A small sound classifier, trained from scratch.
Training: 15300 steps, held-out accuracy 99%.
Data: trained on struck, bounced, scraped and rolled objects made by modal synthesis, 78125 training examples.
Rows from block 4, named by matrix and row number. Each number is 128 + 24 x the weight over its row's rms, rounded and kept within 0 to 255. All counts start at 0. Numbers have three digits each. After the name is the row's rms in percent of the matrix's.
# conv: width-5 conv, dilation 3 (model.blocks.4.conv.weight, 256x256x5), inputs 76-94, a 5 kernel for each
conv.24 106:111086128105128120112135165099135133108121132120113132170147161094101143137089113130109121115113161130110169126096111088131129116156145138140139083146104089142129172117093086109129115143101135121129125113111123103125158094126135142112135111163168060134061106099091178133123087139151124
conv.25 091:158134114100140177149099150131150129084131096100152092103136192118101138099106161130122160120165092188138116099105127119091149119122107098126123100149124179112110132140140106133129130124068126142138157124112103158135146142086138135125115108068090110132114128154153112127139104121122112
conv.26 093:144116168142132144122147143118158144130066064110153164113148081104151110120121120120142107123107137112151092125133151112135119134125105157132110088138144106182140106124188103151140130110098138095139112148133082163170138098171140159149156116124162103138113102129173116156181137136136123
conv.27 096:196108158121124142119111109063136123105140142181146098109125118126128119142078153134113152123100160086093114063166107148139131134120140114095149131129139120143118080166096119112122132161168141109144156114111123158141138110152132077149120116154115135139133123105095134101117137132182151
conv.28 097:129136121155150127111147134113092101141141141133149122093132144183122096083151170164133136015101185149148120112130125149132138125162133094130139077148118141086130128138139086155109174109126128109060137124162130130099141120140123151092090127151153113135083153133086143177069133155094114
conv.29 114:140150127087147099165087154140156130103151113114147110128121136113170159116128099105171161139123117132099077130096095151107184140117099141116113113140130165132110124109145105105115120142088132118129088130105132126151121108131151104131100136107143140131105174144105136130145151137148144
conv.30 109:094186088105163123119157114137121128110156162124152119124144120171091139143128115128138122106140140110136139158116111113149095146085148133086176106090159152124156111126143128090115174114063147122136095128126126171099105106151112089133126149159150174120118104106106132141145151031143123
conv.31 106:108159141101120106134144112133137128117170111129138151145151144119106150105100164113108130134103202117120088161125096109141111119157136116113111177101136121103156105131120132116108106160134132136083154092109122125079166089155140160108121118122136137167085137126129148109140134137093130
conv.32 098:120126137124119134136096108093157124095144082160134101135104133117127143112121166098105160132115106162116163134084069115130163097145104134131140162108103105139123120096110120157113140121118140158119132147160185158167138103121164112103117114146118141133153118095149149151139111160148114
conv.33 096:120109087130146124136124108174078152136136125115152134120114174115080126114131134103129111082155138121129139097093175129171174095137117098098122135124143102120131082145181111092104148133105110163166123106086100114139140174151142115109112133179116179124103132114179138130151100139105135
conv.34 106:121152121126132164153069117154151133158116121139131103123111109141076132128105105113182101103143103134160156103158117133144174093160124119133137116136139125113156110130095135137155153150115116139163119113130126158135126093096145112092111141147156106123124109140102158101105137112116114
conv.35 102:096109169172140122114128134117086111106122146085141108152129107142139121091136125162106112150117109155113117127175143140136131093147123149107177116079154096136143120125161128083089100114184088133118142133118096131128136122091128150153109135147130126116127085148068133117120150171108134
conv.36 095:181100124124120105141113124127100225115147107092095135137092122166129127108101139086088161177133186101140131114170120128105164145122103116165104159135120123133154145105070129143133136152152106154136130152125131120111110107162110124133112098093137147089141108074111139128134155176123126
conv.37 101:152117130114140146115157103135119088172140113137072152155144127122083165111117106159122119119148120171119109129133113115112133079147052143155152142123132148071121153188100140168088163121126105153143130106143135113091119125134124110137094139127134119125159160154119135125155166086090118
conv.38 097:142148123092103118124080136188140123134134103142135120145090125167135125134098156154154100142121159112130161129135156134145091184116121158112129090137126137138135146119145124102131146135086136138158118102115108142180153098090116150122154114121074153131131111119147120129091116123093148
conv.39 106:100111148048250140111119140108134121165145135152083086148174120130125152092178116109153116137095160144116071144092137187153111118159083129093138143139112182121124138110102135134103110157123102127118144149134153146120121118161101142145137152135169120107138094164093156108142135099161150
conv.40 098:102108127168096152108109155128123132109139167177099184157093127109109147163138089177111151122158118121104113197131097119133156080147089135123127134113127137127152146116149133152109120136162124140147153141140163130112153156135103131108173119119140125112101115127155143081142110097114129
conv.41 092:135156118146096091146108158153121130139135123117149095166115155193123152083118167145139110139118149144094145128177077137161116132138143117096182142096104150126085146140167097153120155135114110148194111092141154123119145135130165143091119123089117141129131046151172124149125151119130160
conv.42 102:112110143132130131140150133143163116089131144102125131140113124102101080178146138112148115109118164115107125113095182139141113115126125104113159145160102145136110155116113120093146102107143137153110161185130183106131126107136118134098108116151105142124146154141091120130127146110138122
conv.43 103:063159161157114149188111122110169094141140129122098086161134155135117128107074130136160095109165073140104090142175126103148077152086136131115117126156111147159130102155111090130123115069108157148107089118150160114145093095165134144155160122149152080127158099148155096112150140071128122
conv.44 091:094138126098136076187125096146094084113116119114090149141117134114118146119136127175110139099114131129155122114116146137138132132105092106132184155152107101116154157129111122141102114127136113126137174141119074167105122132086127142147163116158106100138144116127109141144115122142109156
conv.45 107:146148120120109138105135150091135153105149131105133092104115147123150089118092126128171116126099166160088140147110156152131130111136114098123136149124136117105128151166135130124119106135145098150151095141092111152194093134071162134109155135165112157084144126178104145111133096131167113
conv.46 094:150124137109122155191128084118109161118121129134132082107139105127141124161143143088116069096115147126135140122140165138106130153127114098150136145129129095074117140096125106082134124130090168143198149139086130116139112103148158149111152118159138132083162127145089138119150146107120107
conv.47 101:083107146098154120137095097169116130117137099160096116107137118119161111129084122132133182126142106129146123132141091148145125116107149116135138126110098086132122122119151131132110120131115112157135120122129122126101131126099098127168153104130152139138137102114162103103134123078136178
conv.48 103:118142105094167127123131181133133155168098104160123162116144097109138129095132126122106114118114124103130086176202104147173130105164136127116090191154116122112133112119114111164126111118107101107123148120101121134128122123127138084149127165096116105107108100147107143123153146126158115
conv.49 100:130138144091092123143142109119129128167111123155167174099083115130124107108137129124104137126174115144137124142095097098133151139144095163119113110096189105125093085105153074135123116119099123138092117133135110123113110129127120085138147093129140120127094114151114171111131152085127141
conv.50 099:126131111115112134120123133106121141169128131070137170119105104132104174163140118148092097151099121151120098173151168097145120144101139114136167149158125140116157117128120117098133167163098131087154131118131135095109143166146118145145146149098159136144161150097130126108102089165141148
conv.51 107:115128091120154126141141130155079148132119100120157118078118123141164153111112132131128151136114171118134075130120176110126128106138132132150117149116127155094143137132086115171157135105111090116122138129124124131156101147092117137140120115173090152128141149120070169141124103125133160
conv.52 108:160090116134115127132093122150119099155184125133131080150129142095088137114132098153141145129176095151160122121120153114125124120159152133121118104117117116097145120106132113124176129115115198162130133145154079137114112117161110113178111103108146138117192129124128117097159130101167108
conv.53 096:176094192156102079091137128107137169113140136143150129121122108095113102104125115101165154110136108114141126096138140099095128147145154114166184096155120171153149109082099125104132112140139134163147138142147122119184148103158127111135144170121147116131130112093126132142126097090146140
conv.54 090:112111133156094069127119144164202085067152164129155134139133133058134170145139117136144094130104109112095120116121135174106159123128066143124135071144122092110104096146112117107135115137095137129155115094068122094100109165109083128138169154194204090159092127111107156123162106097121111
conv.55 092:146087153093090110129111127113176071087128145159087108160098067100129134135121178094144118207107155094136102109133151127120150112118105142126078152145144067121141116129147093120143092143122155163156150153082098133070156129137104160124153122146132123129125138114128083142125142105120105
conv.56 103:101091130177136124089149140090119189147111118117112106130125142123118120135157108103098174110109126116130110174121103155096121146163099086113101149114147120152100108113152093138136127134106180128137162098161121107131063136138109117139101139171133098090130137090154111105110112152124117
conv.57 095:186085117130110094108115108130095119105115141108096085140082109117141124141089168166131159096127128103131162142142139171117148148130122138146112104206137146122109120061110107157119128145163080113112168124107087158113102090149098141140095115146114101118152125146135150169144122099114120
conv.58 102:135117148149152165144175131109132088143115151157098143153112161132127158139120143059141171107155134109105133077130134134126131172147125131134138087089100101141137118145135120112148132176102101151150134142122120134145160082154138104122134142139171104130144104157114167097134190117096120
conv.59 089:190091148139158140136108113129088100117115166087111170126106106122125097154166097110102141123111117157130080134140153128145126112122063119133091109124135135099087111105140157107136139146067152161116101114109121109112117110120101143132115109101132132164146110080154143124172139154144086
conv.60 097:223140146114103075098110131097136126109136157145124119151108095136101099145107076172153134096097117139131197100111140143109118120073120155122141109136130140132169116124125125060146090128117144159122115095110124096135159145104144121117120121106154161087113107080151113120110120113097137
conv.61 101:143144109099120143131128162159136125135143112147145086168141119098144131093127128090088126114104155115093124161108106120101114153124149140142096147099101121110145114117122135109130127105133111135127096164133142137165137078102176117107140154124140128125164160100123137127137105135145130
conv.62 091:148134136098094157127122156112140109168152091142117110104150156120120175125083141141119121150129168123155123142091104136125118149120125128166086196094126144188123146142137148133097126147074137136103167156146155152107142162154126167162114136110170103161140121121125112135164119115147083
conv.63 092:094174132144109127117165106110129157122111085117103167127156128139190130115113117106146052106078126129141155152118154111127128137075128096167147119082109100114152136097157132119135153099137131153118152159116142115127110164151172113157121151115078136149158165116138087128143091126134126
conv.64 090:140174143158114134129118153145144194104143046088128112138150130112148120116136116133153106130147084161140123081095120099156127149149111163127111171136128124127146142119172143098105109133134079132116117167150120127067164142120104171130138154099156158089156123101092130131161220136100140
conv.65 107:192113115094128123089110136058118124123158150094116140132133142100117165152117086075177141127121162083146143111143117136140147138177103119098122154135125107138140166140151111115118118086165116140126156145122121158119099135125133147145133124141136129134134122137137130197149093179094113
conv.66 109:161108130133134139149167083150147064128116142151135125112138112175114137132130075156129136152112137127084148085113150098106147088139127122089182086145136134114171071121143120147144142151130116132118091122120155082159122139123127085154104140119123136132151113095133121140132113140121131
conv.67 087:092184094131145163138120136148114132130112115128102169179128113154110107130123179133098118120138124120132129178128141174164122124100135225176093162094156122121163110124122153147157125120144164105141167116095134114122131111121129140119102121140115125087165120137131109173149121135105115
conv.68 098:116140113154124108108165103121109134106104128129129165103137140101140102102126121104144105117134151146116177122146143126129081139186137135078123175102133094135109130122147123121126167138099117154146120114126138117081154150096130119130132158102140116121133109122094136187085134146113143
conv.69 105:179079182095117158132104127105160143122143144138070122167150119111121129138135137103160149129158109134103148051147157129142170109117110136100119144125151129195118128101146119142146127135120120110098149118115143153097114093156079135147118111151127080124120110138093156133104151109100093
conv.70 103:113156135144137114145118124132117114128120126108141155121135094118101168130087161142133105102145116164101118084149148115139121127141118116146157113123099132127144129139097136155114101095148152152171135085194123084115123115128188110092132129137107122112127130166130120098170121068093111
conv.71 098:148116133157129155120117125126126075148120120102083123133126134132157111146140146107085125159099137128112108180118154127098130109113130138111154125141144115113121125103085095110134155086123089112119143064083103110107191136089138132159137112111151074160119134129092122124159145108140115
conv.72 099:167097122152131153148130108110051085165120139115118129115153137172148120104130158102121140143109153124156111102142103141096157146130125099096139116159095110113110092098122118094131102146153125138136118143091132098097123156119122124110123138173144140131165123151138124120133148076122155
conv.73 087:127086106121161133083076160123181140174127107082139147122111120155159131117162120146142129114124155121106108126103126130170120125124103124115142091126148117098163129161194127137120145097141102137143171118095094104141137141122116155147113128090109138134133136120145115152138163148096121
conv.74 100:115141184102137156133069161132109136107175147121129124147148090139151135122147110168095126122158133136115117192145120096158114121155104133107106179144076147161126100135142147134166139080137159126149097135146129147115105147145141108138116149125149110111090132065139164077159145110094135
conv.75 091:151118114092098145142160104129107168114157124107127115110106077145156108150135112083107106146134137135120126129113125146107157107144180166120091111129165097117130140136119128110162145166135081113104145103132121106123124142161111132125136166144141109087144086121107118128116137110104118
conv.76 091:092160146131149118140135152105115174113153131101104146149139147142124102112156119125140130140189092117139101149157117089096118169127086137144165096158128147138152150109127153121115137138153100119091115191130099096128139138100122102141170142100126141113127095146120166184109183145096130
conv.77 089:119147115130127144170131129128134178118148112121135146149140158136114106122151123125090106069146158122130102097161125115140111130145110124149116155133155178129144115134093099129098148146117121111089141103125113167100116156140159138102098085154098119176120137133159101094099203134147101
conv.78 090:209099122142107101109132129150116088138124158136146120100116098111140132137104118133160070154165132117129139118105127121077156175140165116081165105146152125123163164086122109085103158107173102188153095137121114150104102105121121110131167125116114139066157148099134127146112148163106160
conv.79 099:169096135128098147153178100145175108176138132142168098150136137119110115125106111143143128122117165181091125074088155122104107114106190132126116124120132133122096127127094114142175134175114141138170156130120108146116151102149154131144111067155111143128112126125138102139100121152140112
conv.80 109:149108149139144113175117144135155140121139137119107085138138126157155098132106128134132114110113126119151153080138146116161127120055185140129100154140144115170126124142132112108183087133150105137100099131147072155151143084090132113117172148140136119139111146120172062122125105168119153
conv.81 100:147098125152108125118131150159093118134111128115130100147100128148113136116134166113121131134110144119149136099119083134156149121125097117131087159112090135183154100107151136118139185136140119085153155126134128108157134158133143163099078153099156122154119126097160114147121124170093128
conv.82 104:152175177080119116100126134132111119136079157167097161136097133143081134130109107157134115135142117139154143059156174131081139133130136113165123101134131109124127121135147110134123109114117111134107107149141119113119121121168131136149150159147137145127128140120124131130112139114094136
conv.83 102:166116120124112100139147164171188127071132104164172115123078129144149116114117137131121115137130126127098121150121100165138124102150122118138091158104145098112103138134082153157125133120136142146099129165105161096135131131157104123097161126134145167125131110128110177121124162147133131
conv.84 106:107135144105104190177104109116091148163139137103106144153140118152148112117100144079161109143121121146097173091160092137129115150097157135153150111104145142112140120082131094136154079142139100157126103134140124162155107135139160145114132132130118113103125131125156105123129137140106152
conv.85 094:134102162114149175121120147107162084124138080154128104111144144133119121152085105107130110081103108139130118124089118161101126119100153172119111144131113154141141099118134130101155169127166094133187134133116121153159115105113143103126100156162125146111127113110099121165115101100114148
conv.86 101:119133173106118135163132145123112106147150138111088136121142125069124052164120124146141147111147122138172137110135078119111128131157106166143100145130121133120134159106135144115162114146156079121105122133135123162117106107134159140136119149122159144151090103099154136117111100120090138
conv.87 103:130152143137130107184123096128148061164095146143113151134138114118144127112108123114109110107151132105156124102126152104118119159121109130137126154119144147120158122108107119106132152143114119109164105112103124122153114107123122147133113148084146152108141135123090170097139113083144138
conv.88 092:140117095139142080129112124146157097103145171130094122096077107072129146121130130149139127139103148123124156126108165156112118126171140109131105173112144104174157133111112155150125117144133147126129164151112118131176169114144147108139127106104107123146124118108094134099128106118137122
conv.89 107:165140071159137157147156086107154142091093165138118132084122151142103127121104112142165123100118120141153151159112106116123134130147145115108101146123149130091123107176153111109137133107104148129138116094139132132122134143119100112141113140131136141079134112187151110142145124142100106
conv.90 108:133109143153127147123148113152133117119176109093148142134140143104173150089125162073091109171062163128111135128138156089110131107146112111126125148129153102108148124123068135090153107058140133213151109135137140121118101099143152128137133137160132121118096168175096122120136149096130124
conv.91 087:132117150111140104147162134119116118073125126123134124141142146122147175114132100116145128121149137107131101139106082157130094134121081100144123088118179171120112094147095155109126110155138155133120131128130135085142170121105172152102147131114162131142120096137104190104080142142143115
conv.92 099:176117115097144176152107141126119145115148124124092104151119146131072154137130137115190143131112158111134121113147104143114139115077165148094136113120094102149115152117159095148128126133145137133138163132135099145137114160095153136138146100127181115130124126091156147078096147122152107
conv.93 100:066125152139126110136172115143177106118117136130144145100152088104152123145135138156125124132127078129118159108127124148187110135169103090103095155128132135146122119160113131124117073106226083115125111100133166113096165161143141175113163131115147096116131102131129117101146095151133121
conv.94 102:104139099135110119138139110122117138107166142117119120159150135188153080130141140128158127145117140132133118174151088114138143142117147106152140143120153145071097111139153130118127105149120121114117099104128159120160129109110148123156101134124102120131130093105126188128146117091105099
conv.95 107:093100111118131156116105154135141124131132081146115145130118126129129099125154080127157138143127149155165131107141138108140063115164138127101183090125101143117081119119130117146171150124147095121131123155174137127125151097147144149112121121117141100107112080166090127130131145189104135
conv.96 092:178097116133120127148112122118121129110134118131139178159102153128140146145137121080122161113139152130120198163141140106169143140107111127120151129059145123117156129101145141118160120117133103155169115140120138168105120134119173134125104078112139133102139124150110122099172084113148140
conv.97 098:139174126087101125109109157119146168113125116136117119116121125123101185131109170131150123131138155084114141106127080155112167156085113151077140119146116131129149130142143145142119125140133171125145128141107063134153102142121158123110120077158142150096098148103149143201147156124119161
conv.98 093:118100134118133098126124142111144131135114064123136130081119117105126136090113119082158094103143103117153129125132145132094137140128104140133119118080105157139126107162139119136146148139165121122136146076102160113129142156139148151137114146122152115144117132135102155067161148129131132
conv.99 093:137093138127137150127141114117128152147145090125159106136104127128105123149126119179093142142165172135103121118177134101082153137137154123096157121138170122125100106069112142106129107120136134138085140176174075142114117127141124119104169134104111067122184089100108125128090125118133101
conv.100 096:122108110133159102115130163093167188139115091175141135139136125111132140134125116127149147115139133122131088162132117080133128155135135101161125116117185096128140132150131124122105139143126157111123146133111100131159118110112120116121091112177127087149149152141105125097151124085131154
conv.101 094:163115126093144135143132102111150160109113068138140120108137123136097123080096138116112177133170143154157119125143109175119095085113101144134149153095140164107113089157145119158131111137113170121129109145100105107141124119115157094131108139121112120166139120098141116151089100112104155
conv.102 100:092155141140126125159110115124063108099164117108149136086088136163101119097121096145119133132175131127132096183136128105133125141096097101111149158132146120144131110142120126125105065163102165089109134114132129110128143146173135132139132112161107140091118095150189100146115090138088141
conv.103 101:162110124138090128138139134133147143135131129120107135140089108113128205196085132212146086116128137107060128155123119102098111207152109128143123103112176107114156130130098130145168105120131145136143102118119120149131135146130171108141105145123128095116143145097139123110122101118128121
conv.104 091:106164128147132124139107124116176121114166102091132189129123079148174149112111130129130109147144107138135101119088083168131131114121177151137151130120108158120142113145145141070088162113170144080085157131125134112126156156096119096138118143114130104104133149107157119122144124100133153
conv.105 105:115084175149114137141161127111153122119099103088162140093140153141132078101099114107090118168153105164150121129079156153109162131144078141147100104121142132104099136121128154135135155100119121109149147135097116116117136090147125138121152141126101175177104158192142129122138105135160118
conv.106 114:163134125127139162104086122168123138146100140155112137128127120133093097128126122182128097126144135150139180104108089132132135150127110144128140097108131116123125102153155110116115108104092151155161112137147109108087155109154133100120136153116152197089112113129122116122143132113138106
conv.107 100:126094173158117118110122141130125123152150132116124115118134098130135113125125138155101169131100111119163136092125149144110145109088130133116132211081113162093075108145141135130160094171109136140092145095092151161137107089122160102124112103144126111149149125078133091173133199102132134
conv.108 108:123087160130146135104142125123145154120112157118144161147129126113127173140146129155083092101127113129118160131125111155099207072134103088122136101144141104123170129107136138097177139141108155145141126132135132131132175084146127135117151111153159118149120098132139103157150118135112114
conv.109 095:088127112119154102155114130129153161123111133087112105146125140142093136094129177107123170118131139131147143134116114135185152127134106120128160092094136131179121129108129114147135103144164142112083152135184116127136139128123120126156141127106115122143127109130139112107110133143172175
conv.110 099:105115102156187149128115143103146138085142114120148092113126155119134117153145141119101138121119137112129130097127184149126126095155133138121120143145134094125121173120185123097133124124116153124163150141054111112117148105111105158157101119119176125128120142148152111132125138150143130
conv.111 088:119142170140086152121141140082130114134145116094118164143158184188160084143109139143112104104115152163120070100133147146123138105140142169116136119131169141108091139130130133106135131125123118133129101086128113172102155132118130127125121091123116166105084135153141073152108141138127115
conv.112 106:107138097107134100119133119116110090112126146104113167078107146133131124135114155168111108157175119134121149116085112101156111132139116163081128118153121130132153134132127157138132105131100111156154082134145144128116130145138132102097151159094146179116116135093115099160147123112139160
conv.113 110:097171098132126154118095132168135142117154108125171110111159144145116162120159155076093152160119120160139133078144165144127168074127153133123142107123158160089114173142143119105149121171072171133113159129128117118125140109113170099161108111115127143096147121160098135150124128111098115
conv.114 113:123100092154116099142115120093096142150109154123136108140120113122156116145112173086135171130108133124152094091151108130163074198101157142118117119141139140120081127116133144099129116141140136115088143147098136111127146130134099120104147112113137103084157160081151087118157125168121174
conv.115 099:113120118109115128169145125094101121129130117109168140110126128138148135117146153083145121123133119128142096098140117140128127107141113111129130144091125135117110146079143128159156149135120113131136164133178084111104140080157131109152125113144185136117093132078114136152140088123121154
conv.116 091:103123117149130096157098105118094159163124123082115183126135116152138143146137135107097123072122100107136175146121166130088177093118125139161108117116156094133147117111159098105144155153093170115191167109106096117099096134153119149106124090138161122111115148100120138105135063152134119
conv.117 096:142111171120118094135146111140161090119147112124128125108087098096185093118140129113125122112138138101112124103141129138127142138141107144119115153128137159151121134138147153149089117112138194127138152128118128169122139089126107113150127091117076132145150120135111111126153130116127152
conv.118 104:147077180087114145109121140093100145137112146174132139088135134128131106138142127110129099134104093120134181130151151079122098123151152153134115139151098107109162140105156108169141104123145117095144122104116173144151143152135137148132117121137110095154146111118140131130115149134133144
conv.119 095:106192122117109113128172136134106123099137133101133105167110133204106130143114154137119144142123136133140111183147097142139088143129107127121113097131153153109142099144111133090129119158145135110157098101143127119164129088127116076120102132130128139136170113142147139170137141151142105
conv.120 095:135092159085111134133140151144072132159137145168129128160111133117100114135121124135114114104120177108137150098108107136155121130137110149125173105119112152135123142100138131118138140154114149155191105135087121156102163105166083076089157136139075143153123152170110124096132139171126149
conv.121 113:134177115143103116127092133127130145128102135101121128133127096143148124140153111132187141119105129142127109160136052102130157112128120137100133088090160115107108132136111111171148143179104138103118179121155127111132144090119110127138133136107105184158095128142178137140136149154103125
conv.122 092:086129124120137167158124136184110178111117128121097170132110181123142122111131114112160100147149154117147129134121135126118157123105126134116111124130154153135097119112156122104083108142135113079112107146145078124133123117154125149131126095150130137094137125113127141141117079081109129
conv.123 095:200140117099151095101079123105117136094129141112106144125111074113131118161085136119113174125116127151102145128137128140134128112115177133172144105166102113085129149148150128134107116121081121143135147179112074127110103134122088109133130125135104141123115138118122182107126104150183109
conv.124 104:106131126144149111114129173116111084131111196103099161171150155112121183144143152111127100120153121143116132157109173139140114128130133184084100129149171113111138186105100158166104117140142123122158143133068078108142106158166110111143161140161096203080112122133135138124112134112119126
conv.125 090:119122134120114130181158126105134124139161117116100113144152158146134154147126094127152129120128118157133138129134126112084090131147137102140126124133105151109143102114088155136123144097143117149130119119116137133112160138131139135139138139159107144135095115114185165137116117137130132
conv.126 103:124092132132116110127131126156146055111110134152136133111142137152106097149144116136146162099171134100130108082164169164116139131093100099104210076087165149151096125107116108160117102138105156133154153143107129120145121117102167083102141101112140153102120170123114156103126146118109093
conv.127 089:132112153124134114125143166115113135124128135149136099156140084051088087128136160149151075145106074113118128104127097140101110178108153119124107113143156145137132168142096117116132130104138089097124125103147134120130091119146109118112108086129135150061131133151128102138105151124142115
conv.128 088:096103156170108125084116120134119103131129159154150126143124126091123115140140160066131114088104146122108164118145177116135145147129117106150108153112132084096140097088113098120132117095142104170143152150162148114128167147151099197180126109155117116129125125129132130109097105163129137
conv.129 099:149119159094155128106127107155120129144092135154165113129088122137131102104117110169166135126146105101114148086114153140158121150156086106115132107175178108095129134127135146084075139147118099105136128120170089117088141116120112125130126135083111136134124102056083150131128115101124131
conv.130 109:123028207114253125139150128115123135120170107097114151141123098116118132126166111131127102113173147087169123105076158159095136135096128129135140132113135100118116124135140128107096099132123140170108119119132103144079130150119137129122132126147085130172149148122145121100106181114099111
conv.131 104:098150117105122153131146122128102109151128133134128137146122116160119150114120120146102137113112142092131112123133142130121097155122124127107116136099116116081118154138133122140136131161137153096090087126114164186210099110077098129124145140115111170105115118097103159150117118154097169
conv.132 105:174120136125102130124142115104106124130089154166106146158114118121097123174130139115173120108151127101136108092187149112103153130117135143137131148097149148111115170087143109135106160099083130118116113169119138123137099111097124137121139157108152094175144167122160170061132126158147091
conv.133 091:131136158128107109094093111108147128139130122113112120106117127093132132159125081132119116117119121148104132143152145094128101120123131156090168133104078118160114176105126137105130142159143124124097152130122118145161122134139167158160122117118104145151128147125105157143144137163141104
conv.134 095:162108104107176110145136146108065180130114132091156138120110105120123135136137090106095121110119110131124128106141153140119137099156152152130129101112111095130133131158145131134137154085091151145138127140116127142123113141134146128170136150137118140124109119157084146113119076158130141
conv.135 096:141114105099145116156152156101095129138166122130134099136130168115108139127093117149131111108096141158132159080150135146127132149129096094109141165154149130146157129103133111138134139118066143151089127145120091148110097111119126121150110136123136096114108143134115133138110123103121169
conv.136 094:126140121105115116116172121131089095116129106110128096115122155096139119157142165104136117129149133135076125137078142104155135130190106086120109155120151133146110119131154119109116153115099117129145139105126141124099095131151102136116120130135128081092105100107182124112144124128149167
conv.137 091:174115165132104133071113142122129092119129147140122101152164135154139088120126139132148139133134111133165134098131123157121126163140138079096099077157171129173091082141098115127123168099129110115108131105099108143120085125129110115123110146141133158156129136130126143139164116111128111
conv.138 104:114129126138113111134140129143158128165119137135114103184131134131158139146134079181060168120141169111135101138112118135126107122158138148131134099167161119138159124137120106139176140139154098110123127146123104123140102149111102115140128159146116132135123134113116149148146168115078176
conv.139 096:094119101126138139141105094118135119153116103126125136113155155088117105144137141144141111174142128148096098144189137148107159126153141146125132176110139143108169137105109161146091120153131136113117150135133109138125147116108134120154141148097138115133111094144143133145121166082078093
conv.140 115:086149094171147145159119090149122112154122133139102092098168150124134092191115099142172107140126123142149118163067085172084129134144127069163121110129109153112156114124129107125104128127109154103132094103146147137150107110156117133120154163144143151101113142114190082143126126120114177
conv.141 112:129151088099174116141137143132104164128118121130141111128140100122133104135142141185167083126105142146131100129147146143139115147133135098138141090192110154100145127150124109142091136161057164149122160156108144109131112109118124138114132113091148172113151092090098151194109137120137127
conv.142 091:123108122152133086101186183105113101109143104099103127126138185145150110073114136130110141092115155142121116147116119142152117102154101145116126134105149081154155124160109130120151132105133122126104106146121134118094099120110130118143144093173095112100139157100150117127144124107124101
conv.143 092:141147096159135134148113105143112104149149103162129134138165128121103162166154137081126105155171100067130125155185149102138136098130158147143094067165112131152135130103133164106085149141085108108143133101120099159149125100144091118142143134118165109127108142136114156090132115101121119
conv.144 090:157188107116095155127170104128124107183131137141191134145103110130149156133072126133140118147127129100093148131167130109146112137111120146129138096106115125158136125119133123120104183149165157126115191109133110116114086134121141125115118143103113163109144130131115100096160136132114127
conv.145 103:127115099123106123101129131105110121126132086136140134143125119115157115125135187126126114108166120114155136117177123100098103143090135115106114124131134113153149155149081128153148095145147129131115145104126107144094140120104158116123127144137112118171102135162180110106103154147165118
conv.146 091:151108146152129100089148092124171123123101130136121119126132160122126126127091175141116099125140109140137151123151076175124142138105105097109163126095123089111109091157122122120145110108139100158146106091178131116079112115160151122107105111075177164138045140142107137168145159134160106
conv.147 102:150086110125116111123128144151143122146082135132081126183108165124158126125090106132167136148129147118133127101095151137110141103170091122119136147084120151159125117106169106121117155127142135096135115172098127114127144174125123163105115127118135138104136115120132142119109082117144140
conv.148 097:124100135153126166168139099108135125112105138143119088134135154116142173120080105128173155110079058095125111128121141142147105083117131083123140112107119151154127109124110178135165140100139098117136186169111077093105121150131110129143146123106145126144101162105122119135098114152101110
conv.149 085:106148117149134143118122155127161090147146153130117087117099077173170115118147093096110147116162128139123151100119151107108090102163122158140109106070109149121105149105100159122105118135156127146138135142164121128107146110115140092156131133114137137103112112092139171115151146109123067
conv.150 094:142138121084159138126126121133148126148120177119158177124139111125127110142181110110159101123079157143138117135111120157137115144133119138154140088114137115102124114126104159095139121132113098157144126098109130106117136132134130100144116088112103098106113121111124121086128134098171131
conv.151 110:150134115170139138186139097099106140139141150119144152132113113145148114120123171091125133134187149101109127207130123131144152149086141119157103128124140115132129128156114118124114120119174137111147121133097113138129122125146138148116114093128141134095122130124151104147116165141119121
conv.152 102:130149096129148172139137115136096138159067137125141128155116132115153119142081118141163117139144132103113130145117114141141117184128125131115148091133148145112107135110126158137103105160157112126109152071153100138113183093112139137163149119141116092125115153140115161088123101120135125
conv.153 095:169137155116125068164145117173137080131121148153116125086118111129099160122126145143130103109158139122113131110151152124106128162099160140127124134116121131137118093134128109164137119143121155128146171132139114100132092138082098117153121115113198112130124098111132143131174118107084139
conv.154 091:134093127131070134148150133095133152120109108123146160167123114149109137119097120131093129147122110153140082104118138136106158133087167158134131132100082126087144138148133099100115128119165146140131111102111114114121117119121144119142153133107109147148179129106130128149134113128141135
conv.155 089:158187092149124177149185124143154062096091126098157147122117110103116138131129108067132115116116135125101106146113151118117125145085153153093151092133065086124137092174113140102118136115114162106170116107131112135127099107143172179155112119123119126151132126168104155130135134102130090
conv.156 103:126135103117147083181119124133103161131145106087106108107143134101152113128105118149106142090115145135141094104145141100120093140113149104090144143135135129155142148131151108122143099134139065137137117143091114146155113097148112136141141116089178114115119140120137126150148138138131077
conv.157 114:141097162113103135096114124151127137145143104076112149112147152139123148099124097078118135158124139115114132135135133145130115099141122124129129111104128105130139141142136143150133091111130109130138108129094167155135091152143113127130100142184103136115116090147141137146146145116109111
conv.158 097:129080171125171151152067136149119120092147135101093129096168100125157109140112135091128142138090128114134186107151120147131157124141091135154102130100158131116106079088153086122144132107148127119177126146143163092156112167162115106156138134057098123155126175135103135101142137110146094
conv.159 100:120192128149127125131136115114133145125111140119152111145121160140123120148124095181145111140131136100133067134147173136108144147133135125135117138182166148085146094112108132095142119157107119139110096124140092141124165074133139149129117134103127183093109101151104128109136148126125081
conv.160 110:157083133104132135117123164104129065154151139113100130144146119081131128124162146117135120137117113117164093159118124156135140108103161099151061211122148128112131140125149146136116144148109121133129158119177109131141117156132117078127122151118112122127137148120123162094110135136151109
conv.161 095:078146140126139131153127135120183111132133145111099114149128126171143147116121135096135138127124148108156214110101123137109105164110127106122112142123103166142137096092123114136180081143137126162160187112112113131102134084127122089134151126162058153092148146143102123153162108068123112